{
  "model": "model that answers yes/no questions on an image's attributes",
  "dataset": "dead-leaves pictures: piles of overlapping shapes",
  "train_examples": 145000,
  "image_size": 40,
  "crop_scale_min": 0.8,
  "horizontal_flip": true,
  "questions_per_image": 4,
  "encoder_arch": "swin",
  "encoder_norm": "rmsnorm",
  "encoder_norm_position": "pre",
  "encoder_activation": "silu",
  "encoder_head_dim": 48,
  "encoder_fused_qkv": true,
  "encoder_bias": "all",
  "encoder_qk_norm": false,
  "encoder_parallel_block": false,
  "encoder_moe": "soft",
  "encoder_num_experts": 8,
  "encoder_moe_every": 1,
  "encoder_expert_mlp_ratio": 0.25,
  "encoder_slots_per_expert": 2,
  "encoder_shared_expert": false,
  "encoder_patch_size": [2, 2],
  "encoder_depths": [4, 8, 4],
  "encoder_widths": [64, 128, 256],
  "fusion": "prefix",
  "fusion_encoder_width": 256,
  "fusion_encoder_layers": 7,
  "fusion_encoder_norm": "layernorm",
  "fusion_encoder_norm_position": "pre",
  "fusion_encoder_activation": "gelu",
  "fusion_encoder_mlp_ratio": 4,
  "fusion_encoder_head_dim": 64,
  "fusion_encoder_fused_qkv": true,
  "fusion_encoder_bias": "all",
  "fusion_encoder_qk_norm": false,
  "fusion_encoder_parallel_block": false,
  "fusion_encoder_inner_norm": false,
  "fusion_encoder_drop_path": 0.05,
  "fusion_encoder_positions": "learned",
  "fusion_encoder_connector": "linear",
  "residual_init": "none",
  "optimizer": "soap",
  "beta2": 0.999,
  "learning_rate": 0.0013,
  "beta1": 0.9,
  "shampoo_beta": 0.999,
  "eps": 1e-08,
  "precondition_frequency": 10,
  "max_precond_dim": 1536,
  "one_sided": false,
  "adamw_lr_other_params": 0.0027,
  "max_grad_norm": 5.0,
  "adaptive_grad_clip": 0.05,
  "max_steps": 6300,
  "batch_size": 96,
  "epochs": 4.2,
  "lr_schedule": "linear",
  "final_lr_fraction": 0.1,
  "warmup_steps": 310,
  "weight_decay": 0.3,
  "adamw_weight_decay_other_params": 0.01
}
Rows from block 4 of the fusion encoder of a small model that answers yes/no questions on an image's attributes, named by matrix and row number. Rows with one number belong to one neuron. Each number is 128 + 32 x the weight over its row's rms, rounded and kept within 0 to 255. All counts start at 0. After the name is the row's rms in percent of the matrix's.
After each neuron's rows are labels from the 100 texts, of 14976, where the neuron reaches its highest value: "tokens" is the input token at the peak. Only what is clearly more common there than usual is listed. The data: dead-leaves pictures: piles of overlapping shapes. In brackets: how many of the 100, against the usual share in percent.
# fc1: MLP up (fusion_encoder.blocks.4.mlp.fc1.weight, 1024x256), inputs 0-127
# fc2: MLP down (fusion_encoder.blocks.4.mlp.fc2.weight, 256x1024, transposed), outputs 0-127

fc1.645 099 [ 96 155 106 126 159 106 143 133 171 140 151 157 198  91 106 152 131  91  59 163 113 148 138 115 195 119  86  37 124 168 171 178 178 161  96 107 163 127 108  81  88  61 109 174 137 105  81 124 147 127  93 211  94 110 127  95 139 146 140  76 177 112 137 123 107 109  81 116 152 106  85  99 167 166 100  79  97 145 149 106 148 115 163 118 168 118  88 119 122 111 140 162  32 142 119 154 102 110 100 147 108  91 131 106 109 164 130 149 117 110 146 126 104 145 133 136  74 130 160 114  98 106 125  22 123 112 147 171]
fc2.645 084 [188  80 142 153 140 110  77 125  84  98 109 138  75 134 118  94 109 111 140 172 150  99 140 123  86 112 173 205 159 106  96  57  83  95 201 104 122 135 160 194 168 168  97 140  91 158 146 145 145 152 160  72 173 137  99 154 124 163 188 102  68 136 106 131 163 176 154 154 114 124 228 155  96 125 121 171 191 137  79 109  87 123  84 132 104 112 116 123 128 110 120 110 167 141 129 110 131 142 130  90 175 118 132 110 101  85 103  94  80 112 120 130 198 132 104 141  86 123  51 138 129 149 115 161 146  93 116  82]
tokens: "shaded" (57 vs 10.8)

fc1.395 118 [131  72 164 123 137  92 159 120 118 100 140 170 155 148 100 115 100 125 113 124  76 103 155 132 137 138  82 121 142 180 212 107 126 145 143 101 142 157  70 171 170  75  82 137 169 143  96 126 120 154  97 170 171 127 127 164 118 154 123 135  82  64 139 141 129  36 157 163 131 148 172 151  99  78 173 134 154 125 173 119 123 121  78 195 113 117 132 193 144  99 114 155 105 103 189 149 104 133 127 154 143 138 164  93  95 106 128  81  84 126  91 123 132 132 147 143 157 144 114 103 154  84 129 144 126 148 193 133]
fc2.395 111 [129 206  98 127 107 170 114  93 184 142 134  78 119  99 121 132 147  70 138 124 186 155  84 127  86  84 167 130 117  86  80 142 171 127 110 149 114 121 109 140  63 158 136  78 102 125 130 119 132  88 126 120 150 153 113 126  97 145 140 170 184 207 134 135 170 166 118 116 111 102  76 107 187 149  86 125 157 121  79 125 118 121 150 104 148 187 110  88 159 127 148  88 183 137 129 139 123 138 103  86 164 120 156 147  60 112 128 100 137 152 130 140 126 143 136 122 114 131 127 153 113 152 157 123 127 121  82 130]
tokens: "aligned" (33 vs 5.7); "bar" (16 vs 1.3); "rhombus" (14 vs 1.4)

fc1.84 101 [128  82 145 118 172 148 111  98  46 110 187 140 111  52 126 113 114 119 104 118 130  92 143 121 111 156 114  79 133 131 122 100  82 128 120 130  76 103 102  94 161  93 137 161 127 120 157  59 121  93  67 111 169 127 176  84 162 109 131 122  65  80 125  95 131 159 168 113 114 144 133  69 215 158 118 121  74 163 129 101 161 160 152  90 115 120 115 107  92  91 170  71  73 187 126 183 180 112 173  93 149 142  83 119 129 164 109  98 170 174 140  81 133 147 111 161  74  73  69 148 141 112 122 161 113 113 136 116]
fc2.84 086 [140 110 110 132  90 106 174 157 201 135 103  86 104 150 156 145 112 123 134  99 173 152 105 108 157 101 122 180 131  82 131 192 144  76 162 152 125 183 173 175 120 132 115  72 110 125  93 192 129 137 171 165 139 123 116 180  84 126 109 131 146 151  91 150 139 124  94 162  75 134 181 171  51 107 108 116 189 114 136 128  77 124 122 148 119 129  80 163 170 145 100 106 174  77 139  90  79 129  72 161 133 159 176 149 116 128 171 171  72 145 156 207 135 122 101 151 113 123 171 100  73 174 140 114 106 146 145 159]
tokens: "aligned" (51 vs 5.7); "triangle" (16 vs 1.3); "frame" (11 vs 1.2); "cross" (8 vs 1.3)

fc1.677 076 [144 161 138 114 136 198 142 107  77 109 119 146 149  72 182  71 151  98  76  79 173 129 137 149  68 130 135 107 157 145 126  78 149 133 140  87 163  97 151  49 155 137 142  43 222 163 148 173  94 138 170  88 118 112 155 114 171 111 128 115 128 128  98 163 139  47  95  54 144 152 125 165 203 154 180 151  86 119 178 145 150 173 117 121 162 127 130 144 139 124 131 146  79 173 197 136 153 155 125 134  86 126 110 126 183 113 109 110 181 146 129 102 107 152 123 147 123 112 132 183 175  91 118 142 111 132 152 136]
fc2.677 082 [130 107 118 168 104  34 151  96 169 114 142 140 126 134 100 164 127 154 188 152 101 115 159 115 214  75 142 138  95  96 141 168 133 145 171 126  96 119 123 193  90 164  93 147  76  46 103  94 119 130  78 173 109 128 175 172 105 161 154 104 126 124 169 118 169 155 160 166 110 116 160 113  80 113  91 132 173  76 141 141 143 138 127 120 150 101 126  81 104  90 177 127 142 152 139 161  89  96 177 133 112 137 121 123 129 165 124 177  50 134 114 155 131 158  97 107  92 100 118 125 109 139 129 104 156  55  77 132]
tokens: "large pieces" (100 vs 7.9)

fc1.477 102 [125 123  61 113 148 191 176 138 150 108 131 120 145 150 124 116 106 138 111 128 181 122 162 127 118 148 110  98 151 173 111 119 119 166 132 120 140  57 110 135 137 112 140 119  65 125  76 153 132 113  55 130 137 110 150 114  65  97 113 112 144 145 151 109 171  25 172 127 109 155  74  88  56  93 125 187 106  78 123 148 158  58 114 104 170  79 149 169 112 180 138 110  96 133 131 118 140  99 148 167 136 108 161 126  97 107 111 140 170  90 114 126 108 154 146 141  89 148 111  67 138  71 126  73 153 113 128 166]
fc2.477 089 [100 165 181 141 142  69  63 121 161 140  96 106 115  99 139 143 130 163 128 134 129 100 119 146 124  88 169 121 131 111 110 189 141  78  74  94  74 174 149 161 115 137 124 145 155 115 135 133  67 108 176 111  95 152 130 167 194 163 102 119  67  96 120 192  75 203 115 102 146  95 135 132 171 106  82 122 141 170 130 130  89 153 112 125  96 152 107  63  91 117 108 106 114 142 167 171 136 126 123 157 106 159 142  60 131 179 138  48 117 134  97 130 194 118  63 102 145 120 135 138 108 115 142 162 135 144 113  92]
tokens: "shaded" (73 vs 10.8); "dark" (22 vs 3.5)

fc1.359 118 [149  92 139  53  90  78  83 110 148  56 130 120 110 111  97  80 161 185 140 113 137 193 128 108 151 110 136 147 137  86 118 117 148 155 148 132 192 172 114  97 105 177 122 145 163 138 161  53 122  82 179 128 103 158  88  90 135 134 173 161 114 126 112 165 138 130 124 157  81  78 149 145 180 123  91 176 107 171 122 123 129 124 106 174 131  83 110 115 182 151 121  99  96 120 141  41 121 189 116 130  85  93 110 139 156 116 161  84 132 122 132 132 116 100 109 163 159 130 119 146 121 108 108 120 133  55 105 144]
fc2.359 140 [142 136 110 136 130 137 138 103  65 130 105 133 135 131 166 166 133 171  73 111 143 109 160 116 136 137 167 114 170 101 173 138 116 119 118 134 110  50 134 154 111  89 142 108  66  68 147 190 169 162  92 132 136 133 146 190 109 131 103 137  98 112 163 138 136 123 140  92 125 149 105 132  86 172 163  86 163 100 149 107 157  81 136 101 132 199 152 169  66 155 113 145 203 139  91 225 184  96 124 174 188 138 123 171  99  96 136 158 121 144 126 152 115 119 147 112 145 116 160 139 160  91 151 125  88 149 125 148]
tokens: "pastel" (61 vs 3.8); "vivid" (29 vs 3.6)

fc1.723 082 [103 121 179 134 151 156 147 134 133 118  77 166 169 148 147  54 130 127  97 116  83  28 159 120 133  84 105 141 102 126 210  62 165 133 156 118 126 166 148 112 151 107 183 151 123 145 154 181 126 115 184  85 150 162 115 102 108 135  91 141 120 152 142 150 135  90 157 114 131 105  43 126 164  81 156 144 184 135 137 154 163 129 150 140 205 137  91  98 133 114 187 141  85 123  97 171 155 115 153 132  90 136 127  84 115 157 116 106  97 114 131 143  74 113 117 160 148 138 194 144 121 156 168 142 117 125  66 183]
fc2.723 078 [165 167 119 132  94 153  89  84  43 155 123 114  63 125 114 147 126 142 118 147 161 157 119 136 120 111 134 120 172 125  52 152 108  90 174 128 121  94 123 114 126 126  61  70 186 165 118 130  90 111 109 185 124 112 144 152 163  80 183 140 156 128  99 125 121 170 123 136 102 177 179 122 145 115 101 157 129 126 126 125 121 173 136 124  60 165 173 170 145 136 102 160 134 163 182  86 142 127 131 135 174  97 126 124 126  93 150 126 172 141 144  89 136 130 180 123 106 140 103 119 115  75 162 181 150 172 149 124]
tokens: "pastel" (28 vs 3.8); "bar" (12 vs 1.3); "grey" (11 vs 3.5); "drop" (10 vs 1.4)

fc1.577 118 [128 143 143  88 122 159 128 125  72 136  92  96  75 105 137  86 135 162 178 118 146 203 125 105 116 113  68 113 146 124 183  77 135 140 129 175  86 186 171 187 123 143 168 161 140 135 172 196 118 161 126 220 103 117 117 126 147  93  75  78 116 144 212 191 167 123 129 111 126 154 167 111  94 127  86 105 156 166 141 141 151 166 108 118 147 146 151 146 131 109 123 119 136 126 141 144 127 138  95 103 146 174 122 116 103 135 128  96 157 105 102 107 167 119 169 156 168 132 134  71 108 120 150 184 105 169  92  77]
fc2.577 107 [145 130 103 142 117 141 134 100 171 104 119 182 166 178 141 136 170  79 106  91  86  90 101 150 139 160 187 153 170 104 125 157 144  74 136 111 110  88 125  58 145 110  95  95 110 111 105 127 145 141 142 161 226 176 148 148  69 182 178 205 110 121  87  59 125 186 112 129 122 112  92 124 153 117 172 145 126 120  92 122 120 118 118 140 105 144 139  85 124 124 138 102 106 145 106 106 152  68 169 107 111  43 163 131 100 156 150  99 140 133 139 119 128 128 104  82 122 119 117 181 128 152  71 102 152 133 161 166]
tokens: "aligned" (100 vs 5.7)

fc1.252 094 [193  89 156 185 136  98 114 155  87 128 118 137 113 137 107 145  99  83 158 155 167 113 141 111 125 142 125 123 111  70 170 109 165  88 150  99 120 130 214 147 188 115 164 111  72 135 169 132 134 141 131 135 148 107 129 149 107 113  89 158 171 158 133  99  90 108 121 144 127 196 118 141 107  44 186 152 126 119 164 130 122 148 106 143 107 153 133 158  85 122 114 131 111 195 161 129 135 105  83 140  78 114 176 150  54 131 103 124 134 113 118  49 116 139 147 126 158 145 128 176 172  72  95 125 119 129  99 148]
fc2.252 100 [112 152 128  81  94 150 156 137 199 144 162 127 129 121 151 111 176 125  95 104  84 144  86 109 132 117 119 127 156 149  64 130  81 155  93 142 174 123  96  86  82 148 107  95 212  94 137 100 103 150 154 131  64 149 101 103 145 165 189 117  71 133 168 133 164 143 152  80 108  52 190 131 142 172 120 126 103 155 135 173 140 189 159  94 153 103 101 151 174 112 147 143 122 112 147 117 143 134 177  95 148 118 123 127 180  86 112 117 118  91 121 168 184 112 127 101  93 122 140 131  93 185 187 131 112 132 168 115]
tokens: "pastel" (32 vs 3.8); "cool" (31 vs 3.8); "earthy" (14 vs 3.6); "vivid" (12 vs 3.6)

fc1.137 089 [132 148 149  87  87 140 138 128 149 146 128 215 197 132 207 103  82 115 132  98 132  88 146 171 124 113 189 145 133 107 134  73 167  99 141 137 169 117 115 107 137 135 101 109 152 117 100 121  47 103 128 128 140  74 105 141  64 146  57  97 153 117 166 182 154  77 197 126 103 126 137 169  64 152 144 109 115 126  97 140 132 180 119 128 122 115 121 124 132  95 135  87 141 180 118 159 154 155  91  91  67  92 160 100 166 137 110 157  81 146 185 132 150 201 119 183 115 109  94 175 134 104 146  89 112  81 124 105]
fc2.137 094 [106 130  76 150 177 113 109  78 128 118 130  48 102 128 117 162 159 128  95 143 136 131  45 129 118 116  90 122 117 136  88 158 104 147 107 115  57 148 170 192 125 111 195 183 101 158 129 200 142 141 122 133  88 185 170  72 167 100 124 145 128 112 103 164 138 210  91 200 150 152 127 134 185 144 142 104 129 124 104 113  98 134 115  89 179 143 107 152 106 160 119 138 129 125 121 130 119 114 122 139 169 111  92 173 103 127  80 104 110 150 109 147 100  73 138  71 119 149 155  94 118 154 122 178 131 117 150 124]
tokens: "large pieces" (100 vs 7.9)

fc1.413 109 [182 136 165 146 138 109 145 135  99 158 168 169 181 110 190 107 147  91 116 127 160 124 131  75  94 118  68  73 170 125 141 105 169 162 162  62  74 107 124 123 140 111 131 145 160 130 141  88 127  75 124 116  86 153 134  35 144 120  97 118 148 103 114 133 190  63 144 188 139 186 141 121 101 112 129 108 155 104 129 194 170 122 136 106 123 194 101 129 120 116 139 115 123 124 172 129 135 136 135 181 128 138 100 100 153 112 110 142 110 185 123 105 151 119 114 133 156  90 148  92 156 168 138 107 129 190 105 158]
fc2.413 117 [ 74 135 126 130  95 145 105 107 172  89 119 121  96 108  71 166  71 152 114 183  94 143 134 181 139  73 195 153  87  96 128 173  81  58 103 160 159 114 171 186 144 155 133  88 137  93 134 144  80 122 163 136 182 109 110 212 111 118 164 115 114 135 125 150 107 137 145  78 117 145  63 155 142 153  99 181 103 130 150 108 131 146 124 159  96  70 176  68 135 103 138 124 146 124  83 154 113 120 112  90 136 106 167 114 114  94 145 151 149  92 158 136 174 203  70 107 163 132  58 150 116  83 141 110 137 107 110 153]
tokens: "large pieces" (91 vs 7.9)

fc1.726 091 [ 92 159  94 108 164 182 120 107  88 162 117 113 153 117 140 111 121 155 178 131 140 118 154 107 118 149  97  85  73 192 149 101 116 135 108  71 163  53  75 120 178 192 111 167 118 105  23 142 173 124 148 140 128 110 157 109  95  96 101 133 159 171 184 119 121 140 143 132 167 112  85  92 178 103 160 126 118 175 168 131 106  99 143 135 156  89 152 166 141  75 105  94 114 160  91 134 112 128 110 151 119 144  93  83 104 149  90 174 156 222 183 110 138  98 136 132 227 135 143 102  92  97 149 143 110 139 101  88]
fc2.726 085 [168 126 143 134 162 110 108 109 192 130 104 168 152 149 184 172 163 133 101 122 163 159 100 164 158  90 165 139 180  95  62 166 134 137 138 200 137 171 126 158 139 115 129 110 145 125 203 120 113  90 120 125  97 105 148 112 158 146 185 114 105  63 105 148 119 142 125 148 137 137 174 135  81 155  89 133  92 118 205 144 146 148 147 118 118 152 118 167 172 126 202 138 119 133 159  83 159 133 145  63 142  97 131 107 146 122 103 127  64 106 128 157 121 120 122 107  66 110 153 121 174 109 139 132 180  86 150 209]
tokens: "large pieces" (100 vs 7.9)

fc1.347 078 [151 137 110 155 174 136  82 138 124 117 142  87 144 148 133  86 140 123  79 165 142 119  84 145 169 108 148 150 152 103 123 126 184  97 141 111 122 132 140 134  83 115 135  96 115 142 157 120  80 117  96 109 136  68 165 138 157  87 117 161 112 119 116 126 119 136 128 118 211 165 112 115 199 133  88 180 161 113  65 173 150  39 132 137 205  71  92 108 160 145  90  89  85 138 125 133 138 140 130 124 105 129 163  99 112 164 145  86 148  99  93 132 146 151 104 123 167 133 154 110  96 177 171 134  89 160 157 179]
fc2.347 090 [131 122 143 110 119 122 196 135  99  86 100 151 103 108 115 125  57 130 119 115 129 144 163 128  96 114 123 141 138 196 166 181 101 154 149  99 163 124 150 142 125 100 146 107 192 104 150 124 185 111 121 129 111 199 141 100 118 126 127  97 134 133 140 158 181 152 148 123  74 118 156 149  53  85 120 113 102 132 173  89 116 187 184 119  77 186 122 169 124 107 147 139 145  99 135 144 126  98 111 112 161 151  84 144 129  92 128 149 102 171 156 124 133 122 141 105 106  70 112 119 162  92 102 109 196 151 120  96]
tokens: "shaded" (100 vs 10.8)

fc1.538 127 [ 92 164  90  58  78  85 175  83 135 109 120 143 108  61 130 147 113 176 103 118 147 145 167  85 143 138 159  95 182 125 154 127 105  98 105 176 110 129 156 109 124 156 128 146 109  93 133 103  50 133  96  85 137 153 147 117 108 100 133 102  97  99  74  76 120 128 145 124  99 114 113  77  92 140 137  54 123 139  93 108 130 173  87 102 139  31 151 138 117 135  38 131  75 116 172  88 112 122  94 191 119 130 164 143 187  98 127 122 147  99 153 145 114 101 125 128 100 120 113 136 135  70 157 101 143 115  78 103]
fc2.538 124 [110 165 145 159 125  77  90 142 123 150 102  96 116  88 126 129 133 133 164 203 109 106 113 166 204  95 162 137 107 115 144 128 159 152 140 139 130  66 139 133  58  88  74 111   9 116 155 130 183 115 169 143  98 147 126 152 141 183 149  96  95 150 150 129 118  99 131 114 101  90  98 155  89 149  96 155 139  81  95 164 119  88 111  97  83 160 109  83 133 104 168  96 150  82  95 132 125 122 122 136 126 100 168 133 117 110  94  77 168  67  93 105 134 177 117  58 141 128 120 102 106 121 163  86  96 131 104  70]
tokens: "pastel" (39 vs 3.8); "vivid" (22 vs 3.6); "warm" (14 vs 3.5); "earthy" (13 vs 3.6)

fc1.187 086 [113 155 188 111 130 146 100 138 138 122 101 147 149  95 190 112 156 155 106  62 115 126 118 118 132  78  77  64 167 176  90 154  97 118 101 138  54 142  96  90 122 120 144 178 116 164 123 175 141 156  86  84  84 126 179  58 122 128 155  91  82 118 136 169 172 124 115 126  91  45 147  84 202  67  88  89  67 176 128  71 175  86 138  79 115 118 108 111 101 135 152  87 108 112 167 115 131 165  75 114 129 139 120 133 123 120 144 126 136 118 157 169 120 135 112 141 149  79 184 103 142 160 135 136 171 124 153 145]
fc2.187 093 [146 137 101  75 107 154 192 135 128 139  99  76 148 157  98 135 114 118 113 142 157 161 153 159 155 143 104 141  70  99 153 107 185  81 105  87 132 118 113 185 173 135  59 153 129 121  86  99 148 136 179 164 105 157 113 150 139 159 156 182 151  77  92 182  17 142 143  61 179 162 105 125 114 141 177 137 197  86 142 172 134 204 127 148 153 149  87 150 179 156 130 178  74 139 139 131 107 175 174 116 126  97 103 155 141 114 137 154 108 114  94 104 121 119 157 156 150 170 111 103  90  97  91 123 137  96 143 127]
tokens: "shaded" (75 vs 10.8); "warm" (24 vs 3.5)

fc1.626 102 [140 164 143 127 100 102 178 131 113  88 127  69 154  91 137 132 145 156 136 137 121 154  62 133 191 144 135 101  91 151 127 179 130 149  97 111 150 146 151 130 130 157  71  84 101 186 154  68 110 165 134  99 106 121 176 124  90 143 165 117  94  96  72 168 103 117 186  80  96 149 119 135 159 110  68 115 163 143 197 144 116 169 142  99  97 176 101 126 130  91 126 146 119  92 133  94  97  91  77 144 119 106 161  84 146  94 102 124 204 120 114 127  72 149 147 179 171 146 110 139 150 158  92 110 130 116 140  80]
fc2.626 091 [117  91  91 134 103 102  62  81 124 142 202 200 127 162 120 128  97 126 124 139 134 148 179  80  76 148  83 148 139  59  96  92 133 104 127 110  81 101 136  41  57  71 158 155 156  60  92 151 124 150 135 164 144 110 108 118 122 121 129 117 158 130 152  87 141 169 165 135 119  88 111 123 100 138 146 105  84 123  78 120 130  69  86  90 143  84 154 128  98 140 133  89 114 141 134 192 125 142 184 117 176 114  85 184 124 145 136 111  77  97 123 140 168  97 115 111 125 134 160 126 102 128 180  98 119 145  76 181]
tokens: "mixed sizes" (83 vs 7.7); "flower" (7 vs 1.3)

fc1.501 098 [127 117 185 151 126 110 154 108 113 125 132  92 126 124  96 153  97 191 132 134 149  70  86 122 161 161 141 135 126 120 116  63  68 120 146 143 158 125 134 134 145 166 130 113 133 112 118 179 195 117 130 117 126 130 191 100 167 129 143 134 157 126 136 111 146 136 152 147  84 158 117  97 145 148 113 131 133 179  94 151 187 174 133 141 155 122 180 144 198 150  72 167  97  81  81 119 141 135 146  70 138 118 141 127  76 159  95 144 132 105 124 142 146 137 165 111 107 119 123  75 155 114 155 161 125 121 101 134]
fc2.501 090 [149 156  43 129 153 120  49 163 160 137 145 145 153 137 118 122 159  77 126 137 147 183 180  74 135 112 114 111 144 112 175 200 149 146  81 107 104  94 179 124 120 105  89 145 150 144 139  95  96 176  95 126 201 160 103 135  99 125 132 139  89 135  90 106 142 120 176 107 155 110 133 175 155 142 163 125 123 130 180 112  60 142 142  99 107 116 123  65  89  83 183 109 133 187 144 142  79 107 105 124 143 105  92 117 132 105 216 113 134 127 138 142  70 130 129 130 191 133 119 182 137 143 105 125 126 124 146 122]
tokens: "aligned" (100 vs 5.7)

fc1.668 086 [ 92 149 139 152 110  74 140 133 150 155 175 151 162 159 177 161 103  94  94 118 148 182 104 111 114 164 107 140 160 146 121 137 104 136  76 142 155  96 105 109 118  97 148 118 148 110  92 123 144 107  96  62 159 175 183  69 186 107  88  97  64 123 127 160 145  69 141 103 127 114 127 114 136 111  96 142 103 135 122  90 141  92  84 116 153 108 193 150 143 175 139 143  57 121  91 143 154 141 130 137 135 117 116 105 129  51 154 157 170 118 168 187 151 121 106 129 126 116 168 161 125 146  89 159 171  42 156  56]
fc2.668 082 [129 117 139  60 152 170  87 183 157 107 122  89 130  94 129  75 155 225 120 147 126  64 142 131 177 102 134 154 145 121 138 186 172  89 189  83 122 121 158 195 105  95 134 112 130 127 130 143 119 168 163 113 162 125 102  98 107 130 157 144 134  95 139 125 128 112 164 116 166 185 127 134 178 142 101 137 182 123 167 152  64  94 120 110 106 121  81 101 144 108  90  87  93 128 131 118 105 151 134  99 142 116 132 122 173 182 106  92  88 151 134  56 123 127 118 131 126 124 115 141 135  80 168  60 169 146 145 170]
tokens: "shaded" (100 vs 10.8)

fc1.567 079 [131 158  86 128  91 135 120 107 131 132  89 143 100 146 154  93 126 107 131  84 104  88  98 142 116 121 131 138 172 153 215 118 104  95 123  98 189 122  49 151 154 114 153 146 106 149 106 111 109 118 107  88 122 180 111 120 136 114  87 141 134 112 140 151 146 106  90 171  95 203 159 153 152 123 110 174 119 143 163 167 118 125 118 142 202  81 132 152 135 134 124  78  79  90 111 115 142 120 103 126 116 164  84  97 107 131 190 188 120 129 136 188  68 157  94 154  83 159 106 109 157 139  70 114  95 147  84 126]
fc2.567 071 [ 97 100 137 147 103 175 126 126 175 153 173 107 174  82 151 155 109 145 167 153 166 123  99 135 107 160 140 122  72 101  64 185 203 107 170 127 106 135 206 114 134 136 113  65 157 102 136 135 159 152 177 153 122 103 117 130 159 129 157  93 120 129 148 137 162 129 148 103 130 123 148 101 149 115 175  94 101 103  84  60 157 105 175 122   3 150 157  69 140  72 120 129 117 169 115 144 156 143 164 139 144 103 147 138 129 136 110  59 136 109 154  75 155 101 104 125 142 123 106 194 163  76 149 142 186  88 149 156]
tokens: "large pieces" (38 vs 7.9); "crescent" (23 vs 1.3); "pastel" (9 vs 3.8)

fc1.545 088 [125 106 153  87 150 119 167 131 164 117 140 141  94 169 171  98 144 146 102 113 125 105 121 137 145 100 112  86  61 117 123 129 204 150 124 135 190 116 125 126 143  45 121 106 118 139 180  61 138 143 140 127 113 100 112 151 133  92  66 117 125  51 111 142 167  75 157  73 137 169  97 160  98 170 130 192 162 149 113 119 104 127 104 174 118 135  94 160  90 115 107 107 101  91 130 157 109  91 158 144  82  90 163  77 157 148 165 164 106 151  28 167  59 203 110  86  81  89 134 124 125 121 128 119 166 138 145 158]
fc2.545 087 [135 148  81 156  63 124 119 117  95 126 108 107 164 141  88  92 147 177 155  59 112 152 166 109  96 134 178 126 193 171 164  92 119 110 115 114  81  81 124  84 112 195  80 109 140  72  94 146 134 127 115 114  63 155 150 127 136 154 111  85 121 168 174 121  91 181  96 112  96 165 172 156 129  71 136 107 106 132 110 106 108  91 120  64 125 148 131 122 157 106 148  94 172 151 144 119 103  97  84 136 175 152 119  93 156 130  64  92 127 100 195 153 137  72 112 174 132 150 129 164 129 138 151 150 103 101 155 133]
tokens: "large pieces" (72 vs 7.9)

fc1.168 092 [116  98 107 182 140  73 193 132 165 100 116 143  93  83  94 129 135 151 125 125 145 170  68  59 114 114  99 135 144 113 100 141 141  88 107 122 106 103 140 148 135 153 157 112  71 146  88 148 115  93 110 122  68  79 120 113 119 154  98 134 116 127 151  90 181 138 107  99 111 107 160 206  89 119 129 121 140 132 140  99  88 114 166 132 149  74  66 123 118 147  92  90 138 117  83 129  88 133 130 116 112 138  86 133 113  63  34 172 125 132 131 127 170  96  78  55 152 122 116 143  95 171 179 161 170 123 159 178]
fc2.168 096 [169 151 111  97 117 142  70 177  74 155 133 107 116 168 121 128 115 104 100 108 120  69 228 180 150 130 136 117 126 119 124 100 143 123 172 122 128 182 152 111 128 116 101 172 183 120 115 120 168 145 170  94 145 176 155 194 163  62 178 152 154 133  92 155  81  84 118 132 170 146 117  71 189 123  96 104 122 161 110 100 140 105 126 146 155 200 145 128 122 125 131 145  78 134 173 115 182 139 119 181 134 116 127 150 139 143 196  97 144 129 104 108 139 106 183 163 108 146 140 120 143  55  97 106 107 168 124  95]
tokens: "shaded" (46 vs 10.8); "gear" (11 vs 1.3); "flower" (9 vs 1.3); "star" (8 vs 1.3)

fc1.703 099 [139 142 101 153 142 146 125 155 163  75 135  70 161 167 121 111 110 165 109  59 100 101 113 115 159 126 120 114  81 121 105 191 115  54 127 122 132 122  70 156 120 130 147 164 104 150 140 159 138 109 134 122 112 145  92 142 127 157 124 112 176  78 161  81 158  87 112 138 120 176  79 144 139  64 121  84 120  79 148 103  82 104  93 154 109 100  83 152 162  96 125  90 105 121  92  97 100 105 138 125  81 162  74 138  92 151  82 120  82 167 148 150  95  62 122 140  88 114 174 138 109 175 150  89 101 111 100 134]
fc2.703 100 [113  92 124 134 174  95  52 135 118 114 148 151  91 125 137 151  97  76 145 130 121 141  99 137  83  93 123 140 169 126 123  24 157 190 108 113 126 149 162 118  94  86 136 148 152 142 128  65 142 172 118 134  89 120 194 128 119  68  96 110 112 155  77 141 102 165 103 137  87 110 171 104 135 210 115 153 146 138 152 134 162 125 163 130 152 149 182 164  77 159 103 165 131 182 137 169 162 161 154 107 158  74 110 144 131 100 172 147 149 125 104 133 158 161 140 119 146 163 139 101 111 145 153 160 133 106 112  86]
tokens: "mixed sizes" (71 vs 7.7); "textured" (20 vs 8.7)

fc1.5 114 [108 124 122 119 123 142 124 155  91 193 149 110 155 141 151 134 103 173  84 147 128  91  92 149 113 122 126 125 162 131 165 120 132 144 127 109  82  88  85  92  94 122 154 153 105 136 106 111 132 111  88 181  84 142 174 104 160 116  87 105 120 154 108 119 146  51 145  70 125 125 174  93  96 139 179 131 141  98 115 132 127  75 131  74 239 205 202 124 172 157 144 173 173 142 130 161 130 116 145 197 125 103 122 128 102 137 186 156 165 142 130 155 125 106 133 131 136 131  80 103 161  80 126  97 163 121 129 124]
fc2.5 115 [116 170 141 144 120  94 148 163 157 119 129 111 118 132 173 117 173 118 155  94  92 125 121 110 115 188 119 141 114 150 112 147  98 125 117 141 171 177 119 148 132 148 120 132 147 136 133 155 124 201 152  82 148 126 127 117 119 141 155 125  97  94 114 144  87 169 123 156 177 121  82 146 169 154  92 149 114 206 157  83 121 144 155 142  49  54 101 141 136 136  80 100  55  95 140  52 116 131 143  83 138 167 146 116 165 138 127  38 101 110 129  99 117 123 105 159  82 115 135 157  95 235  76 136  71 112 144  82]
tokens: "textured" (100 vs 8.7)

fc1.341 122 [146  86 135 160 125 125  94 142 109  76 119 136 125 162 131  86 140 141 190 125 147 159 173 102 172 155 107 128 161  84  71  98 136 134 147 120 107 164 127 107 111 119 129 161 150 173 175  99  85 138 133 138 171 115 176 164  84 105 121 158 144 151 122  56  52 142 135  92 145 144 134 138 128 129 132 185 127 123  98 190 149  47 138  96 199 139 149 148 152 130  87 109 169 127 150 126 162 205  99 109  82 150  97 158 153 172 135 167 123  89 104  78 153 122  97 116 152 115 173 186 122  83 186  58 116 109 139 164]
fc2.341 106 [120 136  73 102 130 133 174 119 161 139 145 135 186 118 109 149 103 122  67  84 151 122 109 131 132 121 160 139  88 136 176 190 116  93 116 161 123 144 114 151 171 167 121 123 130 123  72 165 166 100 157 126 152 125 139 100 131 175 104 147 110  33 126 125 190 129 120 145 138 130 156 118 166 149 140  83 165 181 132 108 104 134 128 185 103 196  68 141 141 175 158 150 146 134 125 179 110  95 129 142 172 117 100 128  81 103 159 173 178 169 113 178 174  96 168 167 136 134 149  38 139 185 122 175 138 156 104 120]
tokens: "aligned" (100 vs 5.7)